config = dict(
    model='image captioner',
    dataset='rendered solids tumbling over patterned floors',
    train_examples=195000,
    image_size=32,
    crop_scale_min=0.8,
    horizontal_flip=False,
    tokenizer='word',
    vocab_size=61,
    encoder_arch='repvgg',
    encoder_norm='batchnorm',
    encoder_activation='silu',
    encoder_depths=[2, 5, 5],
    encoder_kernel_size=3,
    encoder_stem='deep',
    encoder_widths=[80, 112, 176],
    fusion='cross_attention',
    decoder_width=256,
    decoder_layers=8,
    decoder_norm='layernorm',
    decoder_norm_position='post',
    decoder_activation='gelu_tanh',
    decoder_mlp_ratio=2,
    decoder_head_dim=16,
    decoder_fused_qkv=False,
    decoder_bias='all',
    decoder_qk_norm=False,
    decoder_parallel_block=False,
    decoder_inner_norm=False,
    decoder_drop_path=0.1,
    decoder_positions='learned',
    decoder_cross_attention_every=2,
    decoder_tie_embeddings=True,
    init='kaiming_normal',
    residual_init='scaled_by_depth',
    optimizer='soap',
    beta2=0.999,
    learning_rate=0.0035,
    beta1=0.9,
    shampoo_beta=0.95,
    eps=1e-08,
    precondition_frequency=25,
    max_precond_dim=1536,
    one_sided=False,
    adamw_lr_other_params=0.00081,
    max_grad_norm=5.0,
    max_steps=12000,
    batch_size=64,
    epochs=3.9,
    lr_schedule='cosine_restarts',
    final_lr_fraction=0,
    warmup_steps=2400,
    weight_decay=0.2,
    adamw_weight_decay_other_params=0,
)
Rows from block 2 of the text decoder of a small image captioner, named by matrix and row number. Rows with one number belong to one neuron. Each number is 50 + 10 x the weight over its row's rms, rounded and kept within 0 to 99. All counts start at 0.
After each neuron's rows are labels from the 100 texts, of 14976, where the neuron reaches its highest value: "fires on" is the input token at the peak. Only what is clearly more common there than usual is listed. The data: rendered solids tumbling over patterned floors.
# fc1: MLP up (decoder.blocks.2.mlp.fc1.weight, 512x256), inputs 128-255
# fc2: MLP down (decoder.blocks.2.mlp.fc2.weight, 256x512, transposed), outputs 128-255

fc1.304:40 39 61 45 48 58 49 47 61 35 49 41 43 40 47 39 37 53 56 49 45 48 42 60 43 54 70 57 56 66 60 45 40 62 30 47 51 40 44 61 43 57 46 50 43 32 46 45 41 54 58 56 53 35 54 44 60 56 46 65 61 62 41 50 60 58 31 43 43 38 35 48 53 47 48 51 56 43 45 56 30 70 45 51 62 39 36 44 51 42 37 50 37 52 52 56 56 20 46 59 41 45 50 59 36 27 49 38 70 46 47 46 49 41 56 32 55 57 58 57 46 45 40 59 38 46 38 63
fc2.304:49 50 40 26 48 50 40 56 42 57 59 48 53 46 47 51 51 58 40 26 53 38 46 49 42 45 44 61 68 63 43 44 39 37 74 37 50 33 37 50 74 45 61 44 63 48 48 55 43 49 51 41 59 53 53 52 27 37 44 36 45 42 42 38 49 45 60 45 52 54 49 58 32 45 49 29 55 49 53 47 55 56 59 56 42 51 40 46 46 25 44 47 57 43 37 44 57 53 48 72 69 58 57 61 45 36 45 56 42 48 57 52 48 30 59 48 52 47 51 30 49 58 59 33 50 44 42 71
fires on: "and"; ","

fc1.335:47 48 48 61 60 71 52 48 44 51 55 55 46 59 35 37 51 55 47 48 57 54 44 59 57 56 47 60 68 51 33 44 57 39 56 56 56 56 41 56 55 59 40 51 62 56 63 44 43 55 58 45 53 61 48 26 56 42 44 37 51 33 32 42 47 63 58 60 44 45 70 53 43 51 66 38 49 50 53 49 47 45 56 42 46 34 51 54 48 26 52 56 48 45 42 48 52 62 44 55 56 58 45 46 38 33 42 45 48 57 48 40 48 48 57 43 46 45 50 35 56 60 48 34 46 60 44 53
fc2.335:32 55 69 37 60 45 56 50 52 64 54 49 42 57 48 53 56 53 39 28 42 50 34 50 42 61 56 54 55 51 65 58 46 37 59 39 43 40 42 67 66 38 62 52 41 52 39 56 35 57 37 31 42 60 53 40 56 46 44 44 48 34 32 47 39 45 75 65 41 39 54 47 52 54 57 47 64 54 53 57 40 46 65 41 49 37 46 50 40 36 54 66 55 58 43 38 63 60 44 43 53 42 58 60 71 39 53 41 52 44 69 49 70 46 52 56 65 47 57 44 44 68 43 60 54 52 49 58
fires on: "<end>"; "purple"

fc1.420:38 53 53 67 51 32 58 46 40 49 29 32 44 50 45 48 62 44 63 63 50 36 39 44 32 48 47 57 35 49 58 44 60 50 53 41 64 39 58 57 44 56 43 63 49 39 61 46 60 39 35 37 53 37 55 31 53 45 53 50 78 47 38 57 52 56 42 57 44 44 51 45 73 52 50 50 55 50 51 54 60 61 34 34 58 33 44 42 55 45 50 55 41 55 51 50 55 45 52 64 57 50 55 39 47 36 50 39 66 48 40 53 58 41 60 32 42 49 58 56 50 44 59 42 40 43 46 60
fc2.420:60 57 56 39 53 61 44 46 65 49 30 48 50 47 42 36 53 48 40 50 56 55 47 59 46 55 53 54 78 56 52 53 64 51 48 47 49 36 40 34 57 63 33 38 65 67 54 47 50 38 72 61 61 58 33 29 23 54 58 50 49 57 48 51 56 43 44 53 64 54 41 44 49 52 68 47 41 58 52 39 40 42 65 45 64 54 46 54 51 36 41 41 54 41 26 67 55 43 50 58 60 35 56 53 40 64 56 61 29 50 51 60 31 45 44 41 44 44 44 48 56 70 41 47 44 56 71 58
fires on: "a"

fc1.195:43 46 63 49 46 48 44 38 65 41 60 41 39 39 49 36 26 56 60 61 25 57 40 45 46 59 65 48 48 59 72 54 45 60 33 56 45 43 54 52 38 59 45 50 37 47 47 46 36 53 55 62 51 59 50 56 46 57 43 75 54 73 62 58 47 37 30 48 54 42 38 55 54 52 61 72 44 43 45 55 35 50 38 54 52 62 27 45 48 52 32 36 42 51 67 56 54 40 54 53 45 34 48 65 39 34 50 55 65 50 63 56 53 40 48 62 61 56 50 55 43 50 52 63 46 45 53 45
fc2.195:55 45 56 43 47 42 49 62 32 47 68 60 62 48 70 75 43 53 48 48 47 43 58 49 54 56 53 58 39 50 52 50 67 51 64 42 51 56 62 64 48 31 65 47 37 42 58 48 62 54 42 30 58 59 73 56 60 47 48 42 53 41 50 65 56 54 47 57 41 47 69 79 56 35 45 55 71 58 68 74 52 69 44 60 27 54 49 42 49 63 62 62 45 55 52 52 49 56 60 65 59 67 64 53 56 45 59 43 65 50 43 37 69 51 60 52 42 56 51 49 50 45 66 40 44 67 49 47
fires on: "to"

fc1.229:54 41 62 38 58 52 56 25 29 50 53 60 53 57 50 43 47 46 40 33 61 65 53 75 54 54 57 61 55 58 56 52 44 48 47 47 48 53 39 30 58 51 41 28 40 31 58 40 48 50 59 61 56 41 41 40 66 59 70 31 52 42 42 42 49 62 51 25 42 58 54 45 54 72 58 23 46 56 59 48 43 54 41 49 47 35 42 57 47 37 38 50 42 34 48 60 46 32 43 51 59 54 38 49 62 43 35 31 48 31 42 41 48 45 78 34 48 38 53 48 48 55 40 36 44 57 45 71
fc2.229:57 57 32 56 51 52 54 45 50 47 53 53 35 48 37 59 41 53 47 48 45 42 37 33 38 54 49 50 38 40 59 51 53 45 49 55 49 32 65 55 47 48 38 50 44 37 37 59 44 60 51 57 53 42 39 64 71 34 57 56 51 56 66 55 58 55 51 54 39 49 46 32 46 54 52 50 50 50 54 46 35 38 45 40 60 49 43 54 40 58 43 60 53 60 53 39 54 21 56 29 48 52 55 60 20 53 46 52 58 65 58 61 52 54 41 44 49 42 61 48 59 53 35 58 45 87 45 51
fires on: "and"; "of"

fc1.492:69 44 56 44 52 65 63 54 59 34 88 59 43 51 55 23 43 49 44 42 57 59 55 70 41 52 43 57 71 54 52 45 54 63 45 60 42 63 54 63 51 61 47 46 43 43 31 58 34 67 50 75 46 57 42 32 45 49 48 42 60 52 43 37 36 47 47 48 50 49 57 50 59 64 63 50 42 50 54 45 37 48 52 52 50 42 41 45 28 43 53 47 45 22 39 60 54 50 48 40 47 42 34 49 44 61 35 33 48 54 54 48 35 38 58 60 52 57 54 33 46 53 42 55 46 52 59 52
fc2.492:32 51 36 62 52 46 62 58 49 55 52 40 46 46 44 51 56 51 57 37 49 37 46 45 65 44 46 53 51 28 47 45 56 26 61 41 51 36 57 72 47 27 53 53 40 43 50 55 53 59 26 37 37 47 59 54 60 43 35 42 60 40 39 57 55 58 48 60 37 39 53 49 69 41 42 36 49 54 37 56 38 59 61 42 44 45 51 46 37 58 58 58 53 61 53 25 35 63 50 52 48 73 64 54 51 30 51 41 70 53 48 36 49 48 42 48 36 58 54 52 47 43 57 35 61 59 51 51
fires on: ","

fc1.213:66 52 39 41 67 55 57 71 60 50 47 50 60 57 63 53 53 61 34 32 62 58 58 56 45 56 37 54 47 38 40 56 38 39 54 67 53 72 56 59 59 55 60 63 63 41 36 56 46 59 40 50 53 67 32 57 43 49 56 36 44 45 48 43 39 54 75 58 46 68 52 49 28 54 43 38 53 63 72 43 66 51 61 47 44 54 55 53 49 41 59 61 59 41 41 36 64 70 48 49 50 62 53 40 54 75 32 41 28 58 32 47 36 43 55 47 56 49 49 52 54 47 34 52 68 45 41 39
fc2.213:46 51 61 55 60 38 47 51 45 49 66 55 49 43 63 57 46 46 63 34 49 33 49 33 47 47 41 50 39 48 53 42 48 48 38 51 40 45 48 54 45 56 69 48 32 37 42 56 44 60 40 46 39 41 71 55 56 42 54 38 57 53 55 69 43 56 67 55 33 48 52 46 59 58 59 36 57 50 56 69 50 67 58 58 38 45 63 44 44 50 55 71 41 49 59 37 53 50 59 45 53 63 63 45 45 50 66 28 76 48 46 29 79 52 60 51 42 68 60 53 50 44 53 59 53 49 39 74
fires on: "prism"; "bar"; "frame"

fc1.280:56 35 72 53 58 43 49 51 54 29 49 46 45 47 56 51 24 54 43 44 29 52 53 42 20 49 57 44 41 40 62 57 40 70 37 44 41 48 57 58 27 57 44 52 45 64 48 45 48 43 52 54 43 44 53 78 48 52 38 50 39 68 65 47 53 51 51 37 49 52 20 66 59 56 39 59 62 59 58 53 45 57 48 59 51 54 47 41 51 54 53 45 53 50 62 51 41 28 40 37 28 39 65 69 60 49 51 54 73 40 59 59 56 50 48 54 61 43 50 48 48 51 50 55 31 54 47 51
fc2.280:55 55 68 51 49 52 51 56 59 38 40 46 46 55 37 29 66 53 35 42 58 67 62 71 56 59 47 48 60 64 48 60 45 56 38 50 53 62 47 55 63 64 45 47 63 65 50 55 40 44 46 57 44 68 42 38 22 53 36 43 46 59 52 37 59 52 56 50 67 63 50 68 58 52 58 52 64 39 55 40 55 41 30 44 59 54 38 56 58 42 37 37 63 60 37 72 58 57 38 47 48 40 53 48 48 71 42 50 33 43 55 59 40 46 43 47 62 56 43 46 54 70 48 56 61 34 65 39
fires on: "to"; "metallic"; "matte"; "glossy"

fc1.488:53 38 66 60 53 46 55 47 57 33 57 41 43 36 46 39 31 59 62 58 43 48 35 49 27 45 72 54 41 46 63 53 41 62 23 48 41 36 45 60 36 58 55 54 47 50 44 49 47 57 70 48 46 47 63 63 52 51 34 65 56 63 55 64 48 39 41 56 50 50 38 61 61 57 51 65 51 58 44 60 30 56 44 62 45 52 41 41 37 46 43 55 46 47 53 47 39 33 52 57 30 38 58 65 54 42 55 51 78 46 64 60 53 46 43 54 57 54 59 52 50 50 60 65 34 50 55 41
fc2.488:42 48 63 43 46 67 46 68 70 41 34 46 47 52 41 31 63 45 58 48 56 57 56 73 52 52 52 38 63 60 42 55 60 63 43 48 50 65 45 53 45 56 34 66 55 66 43 58 48 43 56 60 49 69 44 38 30 61 45 44 45 56 48 37 52 41 46 62 61 61 36 58 68 53 57 64 57 55 40 51 40 38 47 41 63 58 40 46 50 35 47 42 57 58 46 66 53 52 47 41 36 39 43 43 53 58 48 48 37 44 54 59 36 33 43 47 61 51 47 49 45 59 49 59 52 28 64 40
fires on: "to"

fc1.84:40 45 69 55 48 41 41 36 50 45 58 51 52 46 54 23 34 45 55 67 51 57 39 45 53 57 65 60 47 73 57 33 46 61 38 41 45 46 31 58 52 60 45 45 40 46 42 40 36 55 61 67 53 38 45 44 46 54 56 55 66 72 54 55 58 43 21 35 57 36 36 51 57 46 60 54 47 47 45 52 32 51 49 50 63 49 38 36 38 53 45 45 47 40 53 64 54 31 52 65 51 38 51 54 46 27 52 60 59 44 61 40 48 48 57 47 50 75 62 57 58 44 59 43 43 56 60 60
fc2.84:32 48 50 50 62 53 52 57 61 37 53 63 54 45 50 41 47 55 57 46 59 59 40 46 59 36 49 46 45 46 46 59 55 41 44 61 54 58 60 58 31 65 63 71 30 59 49 58 38 48 47 57 43 65 34 50 56 52 53 48 54 49 57 69 51 50 48 57 48 43 40 68 57 50 61 61 38 47 54 52 46 42 44 48 63 52 41 48 54 44 57 48 66 52 62 49 72 54 54 47 47 22 50 42 52 23 56 57 50 39 62 41 56 56 47 56 52 63 51 52 48 41 75 72 50 46 48 64
fires on: ","

fc1.122:49 67 30 41 51 53 47 57 44 63 44 56 47 68 45 70 74 50 38 42 58 49 58 46 64 54 30 43 61 41 40 58 58 32 70 59 54 59 62 35 62 44 53 46 61 56 60 56 58 39 42 31 55 64 48 57 43 49 46 36 37 23 47 40 45 57 70 56 46 62 54 38 49 58 43 35 46 56 44 43 77 39 49 45 45 49 63 58 65 51 57 46 59 62 34 44 53 63 51 40 58 57 46 41 56 57 53 56 31 54 40 53 42 51 35 61 48 30 46 52 45 49 46 43 64 41 54 52
fc2.122:46 54 68 48 49 49 54 47 33 52 63 65 37 48 57 71 44 43 55 72 32 52 47 42 26 55 57 49 47 31 46 42 49 49 64 58 41 61 64 56 45 46 43 50 36 73 53 45 61 43 63 39 65 61 50 54 65 47 34 44 42 63 71 46 53 50 44 45 33 46 33 55 47 45 35 36 51 63 51 56 51 46 56 65 35 68 61 40 45 63 59 45 46 52 61 37 41 44 65 51 54 62 53 61 44 33 62 63 40 57 41 55 58 65 41 56 56 38 50 28 63 49 45 54 42 73 57 54
fires on: "a"

fc1.147:51 63 36 36 63 41 52 70 56 46 64 56 39 58 55 51 64 64 52 50 51 49 62 64 44 49 47 42 67 50 39 53 59 42 73 63 75 54 67 52 63 51 52 60 56 59 43 60 52 43 23 48 50 76 62 47 39 38 48 39 65 39 40 47 48 51 68 38 28 51 33 43 44 66 41 58 51 58 51 46 74 24 46 64 40 48 54 61 54 46 69 56 61 47 36 46 57 77 52 38 57 57 55 53 43 68 54 35 43 64 38 49 51 60 39 55 55 45 48 32 61 44 39 56 62 52 48 44
fc2.147:49 52 63 43 54 52 44 44 31 56 56 48 50 53 63 34 58 44 46 37 44 43 46 40 53 46 80 55 34 37 52 70 61 43 28 47 68 36 45 72 70 47 54 36 39 56 58 53 50 44 30 31 37 39 45 59 40 42 47 42 64 50 50 45 59 51 41 36 42 44 26 43 59 46 49 42 43 56 55 49 46 56 44 52 47 38 55 48 40 53 51 64 64 48 48 46 51 32 46 36 61 63 49 60 64 55 51 40 59 50 50 49 46 62 50 43 43 47 59 35 43 48 52 61 68 50 47 65
fires on: "prism"; "bar"; "frame"; "cog"

fc1.150:47 40 80 51 42 44 41 39 48 46 55 45 56 43 41 38 36 49 58 65 46 44 36 46 47 48 64 61 47 70 62 30 40 63 35 41 51 36 26 59 51 55 42 41 48 48 42 39 46 54 64 64 50 42 45 35 56 49 54 55 59 68 47 55 57 46 41 38 53 40 50 63 63 48 58 36 60 42 52 62 28 68 44 45 61 37 35 42 46 46 43 55 39 49 52 53 50 24 54 71 52 37 50 54 50 23 47 50 62 48 61 38 47 44 63 37 51 58 54 62 58 45 56 47 44 51 52 55
fc2.150:48 50 63 51 47 60 47 66 51 71 48 36 67 38 60 60 37 43 57 59 49 37 49 39 53 38 45 59 48 53 70 53 64 60 44 63 58 27 58 59 53 58 51 43 32 49 50 53 51 38 47 49 53 55 54 45 58 49 54 67 64 49 53 73 53 42 58 75 38 39 43 55 54 62 62 68 48 44 49 72 57 57 62 43 43 38 40 45 57 40 42 55 53 45 67 34 57 42 49 37 44 44 59 46 56 37 62 58 74 55 62 58 59 50 48 55 55 44 54 45 51 44 58 53 51 60 43 62
fires on: ","

fc1.202:50 49 49 61 54 50 58 46 53 39 61 43 30 47 65 46 29 45 62 45 43 55 38 40 32 45 65 63 42 30 62 62 53 54 48 54 35 39 54 59 43 61 50 63 41 55 29 59 38 62 57 55 46 57 56 65 55 61 34 53 62 57 64 55 38 43 47 59 50 37 45 53 57 52 45 60 58 51 54 65 28 49 49 52 39 63 36 46 31 69 53 46 49 50 58 40 45 32 52 46 33 33 57 49 63 48 53 47 72 48 59 50 37 50 39 60 60 56 54 52 49 38 46 68 36 56 53 36
fc2.202:53 45 53 39 48 56 58 64 51 38 42 69 40 63 54 31 64 48 57 46 63 61 52 62 59 62 65 43 55 63 48 53 52 60 45 49 41 68 47 70 52 67 48 56 62 63 56 64 54 52 58 61 44 63 50 34 38 57 40 55 52 55 47 55 61 38 56 49 53 70 54 48 55 53 65 50 52 57 57 68 28 46 51 47 50 52 40 44 53 31 55 47 49 51 46 63 63 55 55 55 49 43 47 44 47 55 62 50 36 44 57 44 52 42 54 42 64 69 48 39 48 72 47 66 45 39 45 60
fires on: "to"; "<end>"

fc1.222:60 53 25 56 56 60 57 54 64 45 64 45 52 47 43 43 51 50 48 47 42 50 65 42 44 46 46 50 66 49 46 56 61 43 69 71 56 36 64 55 43 51 53 68 50 56 40 67 54 66 50 40 62 48 46 49 47 34 50 55 64 47 43 54 36 51 52 68 55 53 50 40 36 59 34 67 57 46 38 47 51 38 52 55 32 53 38 71 40 48 55 55 55 56 70 52 46 61 34 39 43 42 43 48 40 64 42 52 42 77 52 57 37 57 36 64 61 46 45 53 56 48 36 63 54 63 43 38
fc2.222:49 62 63 55 55 53 28 23 56 56 55 47 52 33 38 45 49 60 36 60 53 42 36 44 39 44 39 45 62 53 58 63 44 41 59 49 45 39 37 42 62 60 51 45 60 44 38 37 55 50 49 45 57 45 49 43 40 42 48 52 51 44 46 53 55 47 57 57 55 47 50 12 45 59 55 46 41 47 36 42 55 45 61 35 50 43 63 53 56 32 45 65 52 61 40 31 54 50 46 55 48 45 52 47 57 50 45 53 58 60 57 49 53 46 49 40 40 47 46 46 52 47 61 47 52 43 62 79
fires on: "<end>"

fc1.475:56 47 49 46 53 48 31 52 58 42 35 50 68 49 49 70 67 57 39 38 59 44 51 55 65 47 30 50 49 44 49 49 48 37 53 49 58 59 52 52 47 53 59 48 52 32 58 45 58 52 37 38 44 61 38 54 41 40 61 60 40 31 43 40 30 48 54 57 51 59 60 45 44 55 43 33 37 49 48 40 75 63 63 53 37 42 57 57 61 44 56 72 45 45 49 41 46 61 43 56 59 49 51 38 36 51 45 40 28 49 17 40 50 44 53 43 48 42 46 51 45 47 42 47 67 52 35 60
fc2.475:46 41 53 46 53 42 41 46 41 52 60 61 45 39 48 52 26 48 49 73 46 45 37 26 38 39 56 57 31 54 53 36 49 40 48 49 36 50 52 52 58 57 47 29 38 33 51 41 46 62 48 53 47 43 55 56 57 42 27 65 54 46 52 60 48 38 46 51 41 27 49 36 43 52 50 36 33 40 45 58 56 53 64 65 46 48 52 46 56 50 46 70 44 34 59 25 50 54 52 52 50 53 65 46 52 30 47 52 65 61 55 41 58 53 60 45 41 58 48 41 51 46 63 51 49 72 33 61
fires on: "a"; "dotted"; "blotchy"; "checkered"

fc1.279:48 51 45 48 48 45 30 44 42 64 43 55 59 55 51 66 70 43 38 48 65 45 50 51 73 56 38 54 42 56 47 50 51 40 55 35 54 51 46 52 60 45 51 42 52 40 73 37 62 45 31 37 41 51 47 36 50 46 60 47 48 26 43 44 60 59 56 41 52 58 73 43 45 43 56 32 37 44 50 43 67 59 57 47 56 41 68 60 60 51 56 55 49 52 42 46 47 58 49 55 65 59 52 48 50 54 50 46 35 47 28 44 63 52 59 38 32 46 43 53 45 62 58 38 68 44 40 62
fc2.279:48 50 57 35 41 65 56 65 54 32 38 57 39 63 45 51 33 52 35 57 44 58 38 40 41 61 57 44 56 75 60 39 48 69 38 58 51 51 45 50 52 62 38 36 57 54 54 46 46 59 71 60 56 47 37 37 47 47 46 68 56 56 48 55 51 39 40 48 57 32 38 53 53 60 67 57 42 41 50 53 40 45 58 61 60 56 34 46 60 37 47 60 50 34 55 50 60 50 48 54 47 35 69 45 46 36 50 45 49 53 74 53 61 47 42 48 67 61 43 29 62 61 48 62 38 71 54 67
fires on: "<end>"

fc1.489:55 50 52 41 54 53 59 57 55 35 66 46 46 45 59 43 32 44 61 46 40 60 54 49 27 38 67 50 55 42 62 59 52 54 56 62 41 50 62 61 38 51 52 72 43 55 32 60 42 56 54 67 54 58 58 69 45 52 35 56 58 61 56 52 38 46 43 46 44 41 26 56 51 59 34 64 68 49 45 65 39 48 51 58 40 63 41 50 34 48 52 41 63 51 62 58 42 38 55 42 38 40 51 52 54 50 53 49 63 57 62 56 44 53 39 69 67 56 55 49 52 29 42 62 31 48 53 37
fc2.489:55 45 60 34 51 45 53 48 47 62 51 56 46 63 49 63 70 44 41 44 49 55 43 49 40 51 45 60 43 41 61 56 46 54 51 50 49 48 44 62 67 48 65 43 60 55 61 52 53 41 42 54 48 48 51 47 59 46 45 34 57 39 43 53 56 48 69 31 45 58 45 38 55 69 61 40 33 53 37 62 49 64 56 39 56 46 63 41 52 35 50 62 56 44 44 34 46 59 58 53 54 47 63 46 66 65 62 52 38 40 52 41 49 57 57 44 60 52 49 36 37 64 65 69 63 27 39 72
fires on: "<end>"

fc1.286:66 54 50 43 44 57 39 50 55 52 52 45 47 55 47 64 47 69 41 32 42 55 67 43 30 48 58 58 71 42 66 66 41 66 66 66 55 34 59 39 60 48 48 56 64 49 43 49 49 49 46 52 60 48 51 49 72 53 51 44 47 40 44 52 33 56 47 50 44 59 41 33 48 75 40 31 65 56 48 51 60 37 57 48 48 39 55 54 48 48 38 43 50 47 50 57 49 32 55 42 44 49 43 48 40 43 51 53 38 48 43 56 48 46 42 64 63 35 46 51 42 47 40 64 35 37 57 46
fc2.286:38 43 44 49 44 42 41 47 49 47 55 42 50 59 56 45 61 44 40 33 48 50 39 47 39 45 29 60 61 46 38 57 54 25 61 46 46 49 67 42 50 39 52 69 49 50 42 54 36 57 41 43 60 63 52 68 54 42 54 39 41 41 46 41 39 56 56 49 43 62 41 44 19 51 52 34 52 62 58 57 32 48 46 61 37 42 37 49 50 52 43 62 61 51 59 40 52 44 58 60 55 53 40 67 54 39 43 56 53 44 45 65 54 58 46 54 47 32 62 62 43 44 41 51 44 70 40 49
fires on: "and"

fc1.5:49 56 53 62 57 40 44 37 48 44 43 41 35 50 44 56 64 67 51 55 48 42 31 43 34 54 38 57 32 64 60 56 55 39 61 44 48 41 58 49 57 46 53 39 46 38 71 46 40 54 36 39 45 49 49 48 64 54 45 37 58 42 39 49 60 59 59 54 46 43 66 53 51 68 58 42 49 44 56 51 52 62 56 56 56 42 45 55 70 50 44 72 59 55 37 43 37 40 57 63 54 63 56 51 63 52 26 22 60 44 39 57 63 40 50 57 46 45 43 46 60 42 58 41 55 46 53 45
fc2.5:56 59 47 49 47 60 37 58 61 41 28 47 48 46 40 32 50 54 33 53 56 55 55 67 46 57 47 39 77 60 49 48 48 60 43 54 47 48 44 40 54 65 33 44 65 61 50 53 50 42 70 57 56 57 33 35 21 43 50 54 58 61 45 47 51 36 36 43 67 61 40 56 49 52 52 54 48 43 54 45 50 31 45 44 63 56 41 54 54 43 44 36 51 52 29 66 66 53 51 51 49 37 47 49 42 53 48 66 26 55 52 58 31 47 50 46 48 45 42 45 61 58 37 50 41 50 66 58
fires on: "a"

fc1.413:54 51 37 31 58 64 48 40 52 55 55 46 60 68 47 52 51 55 56 43 66 65 43 64 44 76 60 52 72 61 50 51 56 44 56 56 52 56 41 64 65 52 50 44 49 53 56 40 33 43 52 67 47 61 51 54 63 44 52 24 54 37 43 36 43 62 41 40 29 47 35 28 46 69 53 41 50 66 61 49 42 55 66 55 42 42 49 34 54 36 47 37 54 25 59 56 55 44 58 46 64 62 35 45 51 30 47 47 48 52 25 44 59 38 54 38 56 58 58 26 43 47 46 60 48 31 48 65
fc2.413:50 56 30 39 47 64 58 53 47 61 49 39 41 54 57 59 52 48 53 34 42 55 45 32 36 44 40 67 67 41 55 51 56 34 55 27 73 30 50 63 48 38 52 58 50 34 51 68 37 48 45 58 49 51 46 70 65 37 61 34 55 38 47 61 43 59 43 49 40 46 44 50 47 39 49 56 59 67 57 68 30 48 68 49 48 52 33 54 43 26 56 73 55 54 50 51 42 58 62 55 43 69 47 62 54 33 41 50 72 42 55 52 64 51 60 53 61 33 55 43 58 65 48 67 57 43 46 51
fires on: "and"

fc1.140:47 46 50 45 38 41 37 38 50 46 51 56 60 50 37 37 60 60 51 53 73 37 44 59 71 64 46 46 50 70 56 43 53 46 42 32 40 48 37 30 59 60 42 39 41 46 51 48 50 51 55 52 53 51 48 29 53 57 66 48 67 43 34 57 61 43 44 40 62 49 51 51 41 59 78 41 29 42 56 41 50 47 60 44 63 43 59 43 53 32 40 42 35 46 37 52 56 53 58 52 50 55 39 51 56 58 56 34 42 48 51 47 57 45 56 51 41 60 47 49 53 46 73 46 45 42 58 79
fc2.140:39 51 42 50 56 52 37 41 68 51 50 52 50 42 34 39 42 56 42 63 63 49 48 47 57 49 48 42 60 76 61 41 45 43 52 62 33 39 44 40 43 57 37 35 60 54 43 43 59 54 67 50 51 51 49 40 44 39 47 76 49 49 47 63 48 44 36 47 64 43 43 52 61 59 73 63 33 43 43 46 46 44 53 46 64 45 44 51 60 26 50 40 56 57 60 44 44 64 50 65 48 46 61 60 43 46 48 62 36 59 63 53 49 47 45 53 46 59 44 48 60 44 42 46 39 68 51 55
fires on: ","; "of"

fc1.454:60 61 43 46 41 55 64 53 45 45 67 44 40 37 61 50 40 55 71 52 40 50 41 42 37 48 57 53 53 56 60 55 49 67 41 49 49 43 57 53 45 51 49 71 42 62 39 61 40 57 48 64 50 48 60 72 55 49 36 45 63 55 54 47 41 52 47 48 36 36 19 51 52 63 43 48 45 61 55 56 41 41 45 56 44 53 51 41 37 52 45 48 50 50 60 38 43 44 48 46 42 41 54 54 58 57 52 49 76 59 62 60 40 59 49 56 61 64 62 43 46 38 63 71 46 47 62 44
fc2.454:46 43 52 21 40 87 54 58 59 43 49 50 45 63 54 43 53 51 50 28 47 56 62 68 46 65 62 47 75 52 47 59 60 64 54 58 53 57 57 62 61 53 36 72 58 59 48 56 53 52 53 49 55 58 50 49 56 40 59 37 60 40 48 48 33 54 49 38 50 51 40 51 62 63 47 45 54 71 41 57 38 51 53 41 48 49 47 40 48 46 46 48 60 58 44 59 56 41 58 43 54 57 38 53 48 62 46 55 46 45 63 56 42 40 40 46 65 42 50 40 44 58 47 58 56 39 51 56
fires on: "prism"; "bar"; "link"; "frame"

fc1.485:46 41 73 51 53 41 30 42 67 51 48 47 38 38 57 34 47 47 57 55 42 49 38 50 49 45 70 49 48 68 66 50 37 61 36 47 43 47 47 67 49 55 48 58 47 48 45 37 44 61 59 64 45 36 53 44 45 55 45 76 58 63 51 58 52 53 47 40 54 38 44 65 60 47 45 36 49 44 40 62 45 63 38 46 58 43 44 51 52 55 40 54 51 48 37 48 54 19 50 70 57 37 63 56 34 25 58 54 64 49 55 47 54 37 55 46 58 60 52 67 54 61 47 49 39 50 50 52
fc2.485:67 54 56 44 44 55 42 61 53 55 40 46 62 51 49 47 60 50 39 38 56 47 61 64 58 46 51 55 86 53 45 49 66 57 58 52 62 41 38 41 56 57 51 46 56 63 51 47 54 40 64 54 57 56 46 29 32 46 58 42 62 51 36 54 49 44 42 60 60 61 38 51 55 57 70 46 62 60 54 43 61 42 59 48 67 39 46 40 62 46 37 44 51 40 31 65 63 51 51 66 63 47 42 57 49 58 50 63 32 50 56 53 41 53 54 40 44 44 50 58 61 68 54 49 39 39 71 67
fires on: ","